From a checkpoint of a small audio-text matching model: fusion encoder width 192.
Rows from block 5 of the audio encoder of a small audio-text matching model, named by matrix and row number. Rows with one number within an expert belong to one neuron, the router's apart. Each number is 500 + 50 x the weight over its row's rms, rounded and kept within 0 to 999. All counts start at 0. Numbers have three digits each.
After each expert's rows are labels from the 100 clips, of 14976, where the router gives the expert most weight on average: "top examples" is what is common among them. Only what is clearly more common there than usual is listed. The data: synthesised sound scenes: up to three everyday sounds over a background. In brackets: how many of the 100.
# router: slot weights (encoder.blocks.5.mlp.router.weight, 32x160), inputs 80-159
# up: expert up (encoder.blocks.5.mlp.up, 16x32x160), inputs 80-159
# down: expert down (encoder.blocks.5.mlp.down, 16x160x32, transposed), outputs 80-159

# expert 9
router.18:509500516414471529443486469474547482465487480489528536549620512502493529501522506599560410518490531453510389473416499525525494507444502614503464377520539462528521429535603501524449536538415534446547463484473524480499515441483469525514493467
router.19:489478510400535532488535470543470527493588534544511479415454528451558594571415520632466405430458481482497501480515454495501477528572540538508462444472480537543496509551608484516458503471516504500574481482513423460564422521522529479491579390
up.0:486557508517398503531415507472529467566481544465479536463511517540512499538523556432530460565503533441514509439396509612430498440449422478409461484575512556509430570435382487505484460536457520529408589547430450549462537400526534415500426560
down.0:490526517471510501497439455546521549510492474491475634557543435438447478493387401576466555371554446448472520465545473530581574399548424415524446447475488490498501588478485472455522492490510584492485592451483577513519525447488452510540492512
up.1:415541394580517610546382567497553416496517555450439617471584492540414443472484488425587400527558478452482478496525561517420557504473461536480539533484469539485427569451450531545559439523545486532459546534462471592430492535452503473530461499
down.1:538514483381556512451505489570471516431540479565504551543506535436516506519468478461499510594504498466486494511547480551460443580492471488501474534454543477407535447569526427598517454591556493551511491565552488496549432362452429455392464601
up.2:454546454596427503518419533478583437571475482438498574475507518537400428490522453429552433479532514477450504482490509470477512483509438573487485569495511512493478577471389477594606425511509497546424529486465473524477489490381515439562468521
down.2:427532580491564479578542494498522537478523451462494464530471552462573531513443496467481440498456529452479426546561497496471468579597493524603418491510549477529431416463515482516455459474474504447517424480516493472378383409512421586439513524
up.3:421518406553498496502452553565562428524540545461531525493568554611405464495508486437564452561533549521446361534455530511480474533565458573483517543478445522481494557454423540587546464501567477527493560471491517564375403527436471466602466472
down.3:524504500442534505541505489506463567428493523536501463586537542514565595547478416483478484522502446426500509512464607492500526489534490521512464485448569391486502401474566481514506571474527442575547514592586439546502393408531459457459465550
up.4:592390515499503540473546476497402610498553519519498439518397553491495544422555428496502515477526529545549506566541536478572427536509559408546416404428564528432498467546492435531528483512609466519503417494491501375514501532573530553465508585
down.4:558508626467522510498501482451490496543405442475537505491417392403540477503589556508549536429507472511442576494477551522459589480490524509520514659561468451585505518460542420528513525580450611516470453457437487537556500539591499552455525559
up.5:520478540461480508504517419498457592448584494491558479585507465430507498446541484621472518470512541572544520564451472400567452532485496442513486442499509496406507421498613400542509541512575513578566471506485515423490467486572548564439555471
down.5:618497548575557532439535427443534510481454535530576562438449443408469508496579560508436510429421477498464499456454484530486503510467528436490563503517477498497370485517566470536575527631486513516467396455463476420499539528576540509466556562
up.6:416508442526467548525373531521576387577489554447488531444503585585408433495561503456607439534559459478525503491489590520398510536534457533483501519506499582454505562489422516568534483471531452540436552476460515580414460528438541448580528519
down.6:477497494519526507504480516552461546516461483425422444565482548522500532560545496486499515591560565515553397585541499524584436520547539555561460465517446401494523363470421577493480481505485498542542551467575431446448475464513446458425548528
up.7:394506409523457530504421562574522367529508579465486581492549552600397438481537479433581413546598558481545474479454557549410527434517502531451496556557451557456423545477435554524523487509547489523458516507513473535413526499455537512558503519
down.7:461568511542452480574497481554472586440529415431405498485472404535564482525548447525449499508490549512493545466444519424575461563522517534541460395547504425442547449376514472494536488554519479592476448585563419451424562454420512445546520512
up.8:568459573448568447424566460540446552443555434544519472516459515430527520406500490597437570482486582568554523594519504467536477515543556411551460453428554395486560438525558447515524544456564444477549443472537540442510505522528489570487537473
down.8:558478525540637537510472513435460533442463527491532498438467457470429453543553562511544462500474412443524458355512440545456470519420440451526556507565424514601480595496577499501535416518466557402427513459421454437497522566513505539574533536
up.9:542511478454526487458520479494415469405550440547535473448477528476522626467519541506460592427620551532523492641529513486512531489462526442578561460433496380366551487511504419460561478479554466526461464459504494446535543489504495551504551565
down.9:564499614592581479488461480511486488449418476522559468513394492416436474542528594486451453497462433554494502457493458483498486502416479459517545544554398501547475495503525562572536484537521537527489512592446482448541543593527453558566578523
up.10:412499416548478498513411570490572436519490586457526566465481529571415431506523500400567415536588532510485447495480584534449466559587471521504496493504514554489503564498404545546545426474492447482504579520480488574388465511395486455634486499
down.10:497493485452510468472497507532457492447432482535465466555543514501490544511525433450492504543566623521504534533521510443565466571563517523477348393414478473499588481443542513514545519468517476542605514514642460527517396489507497442486473541
up.11:437505428519480524519440578575556437529511564460506578463538530574424460545502478407583479509561452460494496489474635521385532503485468564490489505559479509488463542502407532569562435544487512515488552497501502550447461503417511462651465533
down.11:448437515489568533482478501542483456453514542403445525534473478483550533539579409462451496533479528507553486522574466501562406487616440512551527450455491480428571489467486548494547549448560523496557468553606426574506406472453520476434528474
top examples: quiet level (79)

# expert 4
router.8:541564453526369562552456554396502573499479563407534492422503379543449453537528654444585477469512471415472463446401462516473605427411512546513506507530515545572418461506437533510506534548425572544465602491409458532511519476545516454487430561
router.9:578554535562465569535433411449536483462501422416525556508552565477547545602568504550524471514457483483519525509457448470511491492438594542489498473542536457483434538433556521450510470535558581611479470496426498513511457473435471527477444536
up.19:524461439486496567343553423426486476528479550563521503527443631507518585606540484477465510468566567563476477523521508505569470510508560459537547407486465491497549450512517453556541520484420452532521416473512526447532544545569450463440578459
down.19:499538518547582476440497526462480425568492544617511481430506508393465496557520573523554521530513524436434516437547380412553455504554547430436571484567542509481462470432528553531475584528521530465446506536348525413459623496402539455398491480
up.20:562477519473522432486559394435489478461521403563483444510477515430470531501482465640420553482485463609473558497537424563567472485417525433626509502492445413505586446531657465509517519458476468450567418457526481470562509504554487594412515518
down.20:574525527560525588511530400461475512512510503541494484517513514376560520433461528547553558511418487528455597491565452500538577501427528519460656507534512563475458451501593492471565511421527517556462569561418519438500506542523494510472531518
up.21:617467521449511495427534481554453522430506509581491537496451464375508560475579461570451505518460495511499509521567524497516467539436562475574567463480412443529606397606554422540541555515461533526483518456518528443515474507568526536491463530
down.21:536469524553559570454527475399637487488580455535461547503531490430428588492506572561530502489443525476504577473484460543442560470428483508544452398559498492419414539524573575536560489470472505516450537540408485443548473502450494530472575469
up.22:424472406542558544521436568555548440533539468441562565453554497536420479458577481482447427487577525528472568496461554577422484470564375542394525547463479521527469535528386503572577525462556566530433521465456524526491497523437483495530515510
down.22:513515500499445410513549541503510485564537571501503405542518557512513548508518519382500491530558549532445454440573421466520495604608538457474450486470548511450630440452510462494485497464551386558476509544535458452493509439547546483515502573
up.23:438445442528448515536401513483567389585508587486538548506514543528364447554560457490569444588493470496453460475464530482473527503572426544437538593556407528540414528547465525545532408429510555507407536504464511522444563573462468560541507475
down.23:572483533484612453548517495499430487543456532516315505547495453488560487529475444497502479540586543548542446492440502423543526493609444530554406430469529432500584450541550515400425544485533518567542518490537524571458418485476501520442466480
up.24:489493468549453601528478492549525421592521538454521590473444563556406500528636446505489439526531548494441492466498530511470458481492453533465505570590471593527462528550408532565467413530505529500429554450451539536429477517451478475542553462
down.24:572508493471529483507575517593461462449531559511478546579483511457474473485417507464528510502500532563487481528452517480545525564529510534657427407419453524503526473505558448410521483444542548434578499582534429479520454493595565471492557519
up.25:462468435526532466439443585534618419515473535527546577416497539603445457501518482408550414527556515465469451533447546586477504481531445486420516537546477507501413530495463556521514459441519550450415517434417488582426561579390489539569487451
down.25:576507558569465456526513469511519543516521525539525498508490480521467477546465412493467505582487617536517472561441566440592490600553549529552452487519517476504543509465487466496512461462488444525528511524538405532474445446507521549488516506
up.26:458522452561512520496425589562604426550478531501464556457560505559452456498532492464548457591568557519433493444477518496398496476476422533479534568543521478519491553494486498498527422501520507491441528448498554504425537502424501553576468479
down.26:489518509510497426551522465531446470520510487468551515631529506484481588547521487424510551480579502561514505527530481416581491559585622588582551447450496476512628535528493461513483555399521477505486523476629486485428437436540468491498497464
up.27:570437588429495552412564346414472490431531404583448505555460503403512517526485446587466475430460468547506559469475492461595501537502570494544507466469378475495596466526568404495457460451410516514537459503539542449529527496546443536406536492
down.27:504549495544598534517500500444454504418410566493471566485472487454508553528491579579509542417465510510419510459520399503512558491481484384467476470535567540511451441499498401521522572512429572516513422533443510437514496639543498542516510452
up.28:360490395523557502451506470410554510489459502525528486446497519560511570575514453504473548534423522546531549446429556532470602480468419614566587523493506479567450434505467444555455516522545558543511493471439540487493542497489464487490501472
down.28:513439410463480543492455498485510549527522439561466565493543540466521389488445488465489516450510464578517549595381512502530589458528393505554420471472419454428500487508479516515547408505452438545502493504463444536561541452422463551440491530
up.29:551448452601593535532469469503603355540517484533521573427487544510459408477512477516542447517545514494412558477478509568470505460493429516476490553545414459476456495439440506575570431568584561526499552495469551579481619590395470503552529471
down.29:525479509526470399499519491422494513483474453530600556499554570503472583545476390572560486519548536564489498484465448506521493571569437552543459490402489497550633435502409568504621444476549545464487514578527492544482474498537530530526475482
up.30:416409504513446610430490489470482475470514565558479462448496530507534399545537560452538556462546448557405498498457600508520578474536547514401461520540469634522440549544454387531498493396424524467455492458435518490558530528619488483502489525
down.30:439499485510565491540403535497494552547474511513507557449481507496489479569501521502451502585450536549507459477598366631553633547543477511454518521526526484422547530488583427461586494601483438490552400502450505493480503446400524482487446493
top examples: number of sounds: 1 (62)

# expert 13
router.26:447567488488464516535509552465460499515570492422429434560503457493527486502497494479494473564508560533471499521550496465529419483571531561513515471441406469451468516399451638448476563511451529586461570520519499495504542500547591424507432628
router.27:482528469513495485543510533574493429497542453324395478508530399520513448483499469406539398560527462388540468534457579516477478472581536535537477497417463545469532580418460554456530514446549517645460507516534450515509466458471543420551508507
up.19:464409475604517528497430524455560456554483498502575566446479609550372416470559502437577474506535467505502527434485544528430531479466411478470572575529431570483402553545477508591587432474526556539426553417463541488452516558438383519536457433
down.19:471485504477452580465549432458476567392568494571493515511554502602511510512489397481397453524449537484523475507522548482569509541564577607551406416477471486506475509484538516471516507505554473538550535507549543519496414417577547445487487539
up.20:536466562479558558512530488453464501519584543465513492451466517417434496507529499559442593437522430456501519408438485522519508420438469454486573455611492457425510430616617464569492525561464560565489430448534505461574458559535412526464545463
down.20:534549550610512548566514568518511489590479518484529433525518555366520513470454535535574459507547493491439577433514461513462530520482468434457441531361556610477521465496479409628479462564586500497496499400526503484497497459475446649531488502
up.21:437449447592497522509442508484617392527448494490595562497556596566412469488497480437540455527518495507477566475516540548450554557534385538410554593564491486520449564503431490591565401477476564496432571477439499496458525534448398553584486450
down.21:480464430418493460486518490525387561483491436581378472539518453622498456523545446490485479566565540501515441490492494463492516515480503554472469431442510464519523511425452496518459593503523487534515499473561554508468389502539473466409573503
up.22:498626536449506439466565463531450518461568463439470460555521449488601553469482378510425533569489572496540412576529529498525419575545586592535501462471547490456570493456534561483517522439552450533577449515588504525468499436503563471485560536
down.22:443468447509565634469494451467533486546485444466597495485477459509412541480546461511542437461452464586490482522441482563452562503431510449434531514597560541537391466546542498473502501564480502496474407466436472509541497548533466526496628518
up.23:457525465557492446460400491472456466545518566463489568444517492530502486457525407423564508563553561453559426471549571460432484491487448532486547539499461547464432593401437570529531495460555462561460554532541565503423493510492434450579530521
down.23:484541480493450510435559523418515549468469503524508562509574514497483573493527495554502519511433400509472504454531508455614436560498553476473549408409462610513494490583542518478501559486570544530501500427388496506419475499505511510444577534
up.24:454430443564507493478427494463613416534486548486554599447501571571362446555541501472538494519504454476428486406482560556441584468471399437466565583542472500501464487523483457585563457528495516483432513444451496541423478530474403497557454445
down.24:471468590441575470471496494528493566375547434504479518530501532577559508472488436463438475546519525473572446466589481442573477523519464550550506417479472504466560502496485478484430471474492509535604464570530492594494449453516501455443487495
up.25:413441387569500524487441555493583446562488541515525524422535572540375465512574482451544420512522509527493504443479562516435553520505436501456529572532439567494458523528420521581570395479520496484423522463463511504443471573449405487577517480
down.25:416487498383465512556525445545492530457551462521451425553523457551519563535487425487480518470406516505490501556520486421583498551553586521537481438495501399491543469463486491489487519490559483507520534478544452473490412516505479511487493503
up.26:497549505430545440478497516610441542466582539521446445573510434512562490527536472488481448502485537549522431519462555478570414601536610617547500427421523481461544482440503561469514539416521431601546506547594439525497411489516585478459504532
down.26:524485520479439597515520402517471545502416518454551526483502458471503472511570523469488493425523382488523579433444477538418531557486454521530547516566457484512429564515536437393551505542466620419453496445450458526510493467562469411574532555
up.27:425444453592515473501435550486575449565476541511560547440488545551422414523570460444577512462486501509449570437520497560412489464508450470448565519519435555544431550497474481556541446507537528478435556432420517546458522545437402466570465472
down.27:507536431476498536495465504521442562411562443551457521522501500509544649533567414529506506500488584518560534566550503417493502575595558559508492409455457529470505496461531471433395611461519550494515471534590496424481503426558478494461544557
up.28:478495495423499515484536488490420546477593533488465446592459448498573545555557408461530470474571507564553449589541572477569416508588563566599475473453493459448516512487511474498468512490471388502532492568573410465519455497514527485408517549
down.28:563457603489523546478540487462516549505431455503501480472517542485463471498542478540470466401428387449437594453483505515394512544464463512438522542491481563489441536476497442582565431545526504496503516492393450451528481524463427520606516525
up.29:394476564515468556464520511473477506548497537507523537475545541560366535528460493507477489514457517368492474512473409569500523459369546473471536630561522435534480454518480431562543425547403496445495561495437500467437541574538454578503456450
down.29:430561454480527416552415527511490504572491513506443503525425461524508479445440485474515473450431462558590448554614432468523529483568496517477399552520455485526576462401511462461492557503479514546515543465407520569533510551520520440419575520
up.30:487538508408547481514500540557436511436594550533465469621512524497572552521548413514517477505490540500539471540504510488570372584544571523611455457432516498467554507472502554464465532471492415556536476551574485441458455535550563474452538558
down.30:525579469566562521479536490405591536562422551533545543505419534541480493469540470469537508417477487582532526477487450564489530487504516517399577482504526556503368514450526503463457492559498495413460467495453500461546493488575521513513573551
top examples: clipping (35); text has "clipped" (35); electric buzz (27)

# expert 8
router.16:532465518450417495422542535516439491417516470584555438483456523496507529508487495525476525402551544523548520465521481486603504501607601469559416420508539501477523444583529488468411484418494517451515460507576512489505465528512488572489556481
router.17:492410493448504508414450557557471503426540485580467470591495581381512487636527412477502556476485587557508446527477475596556498591542504548591503451470448369484553496538538388502551567480496459468508492436513440502525507527563484490484521579
up.0:557456527435549492446563451486440539469493507602514491570476559431563532456542456537488533428450530520556534570532480430564496505475535440516473471458437459405516437491560329469534535569533501535523442478454549419499476488575509559430552499
down.0:645544505530524535509479506420504561536483453452585532487481400427481461524568553490577511475471499539509516520565520524542514504484505409430574564522503498602427482491567500561492523534445578406453369493447561445544501580462537534541562493
up.1:540509516490561419449572406493462577403545433511500430522483473438560499420500450503458509435448531511539565589536486492563542528529547477570489479460531397419556451484590422487571580473517486526575453445499467451564532514572555554459515488
down.1:561465503591560571494546496514517518553499566568531549441448467448435494517503486471465473514523517524450458425540498513493489474456466458458481588534440489542455529542571563432551439632445590445448532549515547478556544603525464526485571484
up.2:527457573496518453452534439487437551411508455531481502540447453402548524416517502519443546448492536549566561590513468432513501527534508472552495497462540440387517450480569350501563549475522476512509436447493550447482515502522489561459572465
down.2:517492503514553521533512484473598505439472501494540537472568465442486424468550557465507466382493506515447636415498474608443620452511504443507531518519453520498457509488588480374617492566490547458537486487457492415504555613563534524592476472
up.3:521446512497556466494505398561491490464570396548443453553439566465571542443491486597420548461511542522571490576515486379525462529486541454529474457509519422404529454428519410532530560472550480477549435513495498427524523519532500568471589484
down.3:611479484545459503536532515474490464546547617534539491470436435495441528495550470503507480466509497526519560460547537481533589508477453432410491557634449509458514550464599478512554498540538547430448467434515464380518627584480530516515519464
up.4:533474590495497543433551469516452555471506443537539477531436513446536531409503469600459527459507508556567552628543456471538489543441529492573468518395522459402566440526529440508508510505490484598514441511466503455529446520566533494480553571
down.4:604511511543559578549497500486532530495433450500571539478475464467457467429563517496511613421488508557483513466474485511461472485486492399477652511562495500611426494517529475460484462566513594453573476439479526474494553576528522600495565493
up.5:597463584464496505451554390524474578477590480551503445531433444431484506429538485523452527462457516530513491563546477478581452525514537413526504548491491471345532441486519388493550502557558507523538505472483496426470491496572547536449565535
down.5:587539507528555520525496442401519450476465479496578547431439500379462459506541571529495502479461449511514531435487496554519541480495501413576589563517495500600498504534509558502520530572519630446501452484409469406563567565478514548484478549
up.6:413492400575564521512391564537518445527496581465507531481538544564423435451561439415585445527528563513543499505525574493502468492582508526550522558501538555482456559484403539569562401483548484532518517470468549553460462542455471445539533472
down.6:430547411528512528520498497500475480528515487452446576473536506578480535544498506414466496530469555395455453510498464428543415590560577572466480416517584526496506475531493466463459515467548558506623535569536485505442420433495412437505512513
up.7:545520549491454465430535447475431569479540482569472439547426459423516537485505494525460542444477486550570536600530454399538473493547500450555499483476512527375485416545564441459531544505555480561498477463492523452525474475562516587441583466
down.7:655548562550540496516504456487569523545465483542500540487509511468538517507573556553547470441430434473482495446518499576449530457433500442463589564558432437514473470567554466491599479562523541483523386500467535430560557573526498542475612510
up.8:530467515455586543482498430492527548422480539580530454483503463468522555395458481546473546452486570490558483526495574448541445508537548470567495489454443477406488479471559393486615528500599459546547456486517529397517516517531499573410590486
down.8:571454513544608478501511436535524532476470530504541524380410397460458445501501547536548477404542494447541528495526473503486494521489508453528494487525482544490519527487599493502494508588493532495445432494526505386519551551526536467479551552
up.9:429501395586532518466400601508631524549517508452495580484520575563459458492523512409566400508527483505557464529452571577474522433493428529454540529523515524546455626498464515535536537495513444516475509505489459560465466522432523484570469513
down.9:455523470461461567473556607536450550528494496502507483580467460525575471488428555462525568635486481472453520503447451470565509492497490471570538387543557411492557564550555568521480540472482449540565542534462495491436470527484505396483513507
up.10:468581451512463523534411572505539484552547565461434560458561517558422401492484457411557436517552483430462459497429584513454457480511477490385493523530513544445442603486389544481517392504562511511461560512481475545403462480421491430517513486
down.10:471498484388553532507474421432505474477512548596427533570457413616543561535530393470508475558523520508537431575567421450558491519464543534558356540439521491533569529544554562519439532441544557453469476509531462506564436389450516503535507494
up.11:391492378540552515491416556536547466558490579456514593495542536596434429498502418431571436517501565522489490427532583509399465538562500562506550547513496523475482517496439553540587436462580450521482515462515499552399466565441494484550487465
down.11:510541522470517467566586584564559475499441542458460466570461507459522543580475482410478524544618593423497422576524511470480438578578505492530428435441514457459516480546462465526384515452584465522495566571532403546495463462501497564498538531
top examples: quiet level (81)

# expert 15
router.30:482535543478542523479446497419474530560419454516435525545556474504553466586529466518511525504507500536527430415468450490579475533481476575494566466467599479520498513421459403474512565583553490445583511578430423452494449463467501559476496593
router.31:485607537514524529536503479481457464479401467470544504473459538520505465537567539519488426543515451486505394455514545526496512560534397443470496528514543514602494470383399526434406578539504551476532479607468490485506503514501542479548457480
up.19:414574494568577486488432520465572472528461504460551565428487586520450408515539479452516517546487503540494471507531482440379560443529441460541510554503474536455479467503442572544501446486517585474509486471432563548468537497348477497548563404
down.19:449496451420530471578573536442461509499582544532516421534547557606531506521626442491503449517550485413499511458500595479524423531594555586569603514484491459474528432534423515548392452447477425493505423584546424541451463561521526465590494497
up.20:566532533422534524428607443496506477416531475549531450577486461439598540512523487628399524418508554555446483423531475459558427536472569452527508480460454483572534386547598451528428562501499482504550475470546513411503503532588471557476585521
down.20:608502532495571505544530443469477527581501472542507619452565501399494527404461543570491529449495498509496629560537478600558510493484482433500529483496459416438459467395585436487565548475564494473424448449415519448492500611471584493546503508
up.21:486454382579518497495429537505539457594488526471546577415505518529452417471534421445517459511535545460456496471530559524393500495519433466475512551484483538523437524568438568572583397476550511516439553425453503560436516595407423528549487457
down.21:451473499448523503475587418518458532466518505472493442555461435638550523531443404470464384516562587555538467485498545490496519577528580517598497460482519533495535486547425452513481502489437455502589452512529481591432455431471474495534586509
up.22:531516478534516472442428498431594427561507508512540538493468458546428474464527486459498502547429406441535601479469590431424533534555422492497509515483529514498398537462435458475498476469526531535511514473471457512467492480382524529504484514
down.22:436442515490526540469496502475469387616572541435514438582513368560474483486557546496507527558552447483459470473497536551566470492573518565500436581453510606531428573551449518478473547502481470505541510632486518523540427446598460438523464621
up.23:573495542475473591433559483504459556476544543517543440557458517461582521512542481600392545469483483542474538451530515450599474526489538480523503429445464429529579505586548436507525576522445518480543403489584518431548486515549455573500509559
down.23:646572528502519469481511467456524607439487487539531479435483412376425463428581541495462494467477452590487555424548532497502487451496485458550482578519520544451442403483532490512548548512515533477525435457404533366543443645543483548485450579
up.24:502490504547475487489415546423585451512479530482550540461446545532362402491560517479515443576491503514448502441455559485429550526514383454474529628547460581508474564545446494563549426491504561512442554449505543540408494514411468545552483409
down.24:474532534449495519535511414539441536455476439521475458587527461465577489529482488451502469464449580555554432542491543470468481548559544572555458432504566477512504339456498490406473537496467461516532475600564446559508478537565476542444536523
up.25:614543587481536487468584419506433449449519473554480442532451439439531551523527447560452541427406446583529472502567454420584487549495529449540533518432497482559590430527588443492501539477434448498538408516532538405513510506580519595503571546
down.25:585537508560582615440516420397476481558435506549470574478528482392442497527484577596483463510512481520496555538540442545458461510453393431418564521520474522393486443485590514544541540526521539516571428417388501476580530579557436544496487416
up.26:482453425562543524493397574440588464565549530477528581467503550575367424493568490434529478529512517524464505450506553483406530514545398437485549567521501562491444551511476482585577426486507571534444578416473564491396504560416485506545495424
down.26:489537498413526446501553479588475510411535517471436418579519480525519574534471420445512463542526528475505476574505529488522421556527532580527499428458464498517610571485463502514521549480543484530602484500524453530501527474483526431433502494
up.27:513520658451539473518524527520425524423458424464524533531459502425579524547455537504505464503580513514486450571573464486477489555420596471533523507491599382545456523541507589479393554505526450409539487461575438461538470521529527553482471554
down.27:484493455582470450493435506499534511554390444529481505499503505373457571444561529464610580516575469489482452582540511525422497485517485437540515411540491467496467533444501467583505422497546473477434558609477506463507443596511456467603496528
up.28:578531604479606449472592482494445452509561514565503453507452502438516565488522480474482553417481518541462468475567478479565527444508541408587549465547425402502615432484583419501505580491491449392540419460514548418552500507516468536475546504
down.28:525529505627574538537482457450439452539404402533483620432521513407448477460489491580568521532495455484520514487532463595442507432546461490472560554419445461441456494537577478550585559482496513541491452545416506458537472548538469504514531498
up.29:407442434628512507539406548455591449565464502515540574462534530556382424506583429435501441566501512492480504487509577523401501490530484478476561581544472499493440570532461489570564441495506583504433512461439565522457501553423457535540526447
down.29:434563494469499519492506455555485493429523502485487460557504438530629529540452434430482439554499516475487424544497542502505506533511577585585565511408480477481522386522472580558469542433517448549555499625555461570439388319501494516463490515
up.30:437480412564568447478414599475584493567467513518542565455471529539401424466502525448590482521484462465498498431477603508409553524483422498440581546520469527508431543527424458533564372488523574468475496395442573515446553592418442492548498430
down.30:526595529461532498507563407519435597446541557472529443552515455605576504513489424431519579564475552491498469583496534463593482551582540551489465447410466503441531486522413504481441543444541475589565432580552473546508464506565476474470485471
top examples: reverberation (71); text has "room" (71); text has "reverberant" (71); electric buzz (27)

# expert 10
router.20:452545475562423488511457609473518556506509537439484473559579399550519447454436491476605451462542527551569421492462534521506450503544498571453416450447581564538538541473472481508511475535511506548498551588591416527529423465408595325575475533
router.21:433522525470536564531507506516489504554520501528462504423440416599518503478467489431513463605509531485573518524552528397535532447478535552480435565517498554460464586450415563528567542593534479489455575579483398536510463486470558397489560580
up.19:571468569469550517500544431436498506450471459544555428457461434433512538496469534563420548429511452534465484423486444503561538419530503464521462434469521349618569369503541485497424547608486480518524441471542538471573558484476546570487440505
down.19:547537498560536553505564440567438516514402557367472466584527490379401569443513493464486368519501539405418505549527478510449469525488489502580599627466632499430466527552545537530474451556490542462490484417539503542490408516464504526575511507
up.20:408472418612515515475459505456570408595525558502539611471551533525403440508517502474538461488555466439475508439461579569464559496444420483497531588532449557461408541557434487538511450552466516531384565475468469520486499583455403514553424479
down.20:412533464473482518489571404601476557529494473546470484594539495598569476508498458518489482525479496494560415504508446509488440580568536522479484467443495562506566523428513486399499548493547447596559499503553491499487436522559461463406522520
up.21:460455441609474523555430546464580435525445508474559570455512594581397417506577491453525471523539483482491516420486507571450571496491452469503522603539491576495430575524452488590564391515518565480370573440409528480473527512436427527556453480
down.21:410539486465506452479472420552424558483564534554448490485439512581524528536491408470462553541520549535546503549517498420499470505552597498500464486488477474436503460576494547482427499475390516485574495532535488551482457499536537502499509474
up.22:535479494535563540568571559417459495526500542525546533410562475442439485461479562499504446370458431506441561507519448563546544439392452396501412554524488504507466447442580493542496475528420586471517556444446551467554534444482496602492417499
down.22:505498546478565406442444512466442552493485448506496542487498505493483521563556498436510454463554524483514512644506456480500432530593521548495467592450493448497453485472454536440537458470500440386505528407563557404557506454424480460518410570
up.23:493527517505558468488528506538443585453571532530549458565508440526516430524538405445443427430502557553551460575528488529437426563458542573486564462449515488480491493562471512477477462353525429507480532570540504546490446572544485457464426522
down.23:551456389467503533550537559489502592544511459556484532569499533570443490470504445587468555516490584486478477578473487534540532523448532489460479394488461557405446467486434618543523522460552543508502484520427462617430499481578427535457457422
up.24:431453428584534506559494514475518424536500521528547602430520624617400426499517527425591500461487460475459496450429508570441562498487436475493528526534498499496464521560474490527518437544517521421369601470406502481491505552472423511555467491
down.24:477515426457503432413513465529513547511578474515432495514498479601530564458464471497481462459565513474522540449561517390513479613515513578524533435535479586463527460501506526413476612436580478547507482482596512490524483485626556498476572551
up.25:577456517491438560468550531415531514480551519519567541489480527458427509548462520479593525464516452461491513468436482546486503468439426396469517551593515505512502474590564516513476456539422583487480520465536566485540519510471468584573509424
down.25:554456517506465398449529542515499495579543399480393506468453501491477481579503544497485515614489466405509455510455450553476550612535518470519502462554497511488508544496501575538508509495478519452405560444460477476564591483456437528509488519
up.26:558543473471442483524478450601421499460550479536419428535417440467612436505490470486496522609491534548535532545546492457535416560534594520542427443411539444441528471464463590485519556512581453549548474509580475571523460494518585507489526522
down.26:535559434479443513469499437413471530569479482494554576475471526587572568457448542546548478527379423507532626501472525488473563497474466487454589540507452505496448591472410461598493463571522414567454538471481502512582569521599484485527476481
up.27:526519549497510600461510418472469535453598558609492517525430519465480559457559422480510598489485485507487488531483489507603507534425599451624556361486532532479489487463507460505571502488535460441541502522516519444489510557597521621485509489
down.27:446535480544537457572520520464497558473534587532478507452498584415449559489468584509538507492508424433491541519472540426515486495420524516433462491473521544543496512533490569554434487505569477427449496553472399512483501540365521526525493579
up.28:427406462554490499512435537467529402556484517489557598499479589596409455517540524500559467491540458503525468462448452547409581450448428494452570534549448542520456538527480447603515387540455545480364565492402511475488501503434424502505426484
down.28:505519425398494414520538474574496644554535535569479470528483528560533491568462506486484459521469487525517500547470465408480483581488580554537521397535500563436529452536491542471515585513513555467584426531529462498464467432553482454471571573
up.29:476464462578495555494396506476538438582453547535544529429526564531361466485540483468566479463527517532432511455465555561426556513461389485445506529521425566485399577536484445570553435546471502486437531463382471540453537524416443537537450425
down.29:507524493421410484514551472497403536497510466494422426543516488561519543456476421503444481563507631649505498474599567462559536524524475448551410360517528472457474553386499380456488570463501493537602429545473459495462450465549468522515591537
up.30:517461412586492516519520483433570380541529507485549608459465612563349444544528528495532485479489458509435564438425484571446559443469418452408523537565513505478397509486470418503505443464476534464404517459407527476483587562506421507519407471
down.30:464515557455451467524482496477447543448469427469439494515486521476513436432447429506429513606475507532500502522537519485654410529544611513545431382496440497507534505548537502494505545467572560578613455492432507586506495566524496462479429524
top examples: vacuum cleaner (34); electric buzz (33)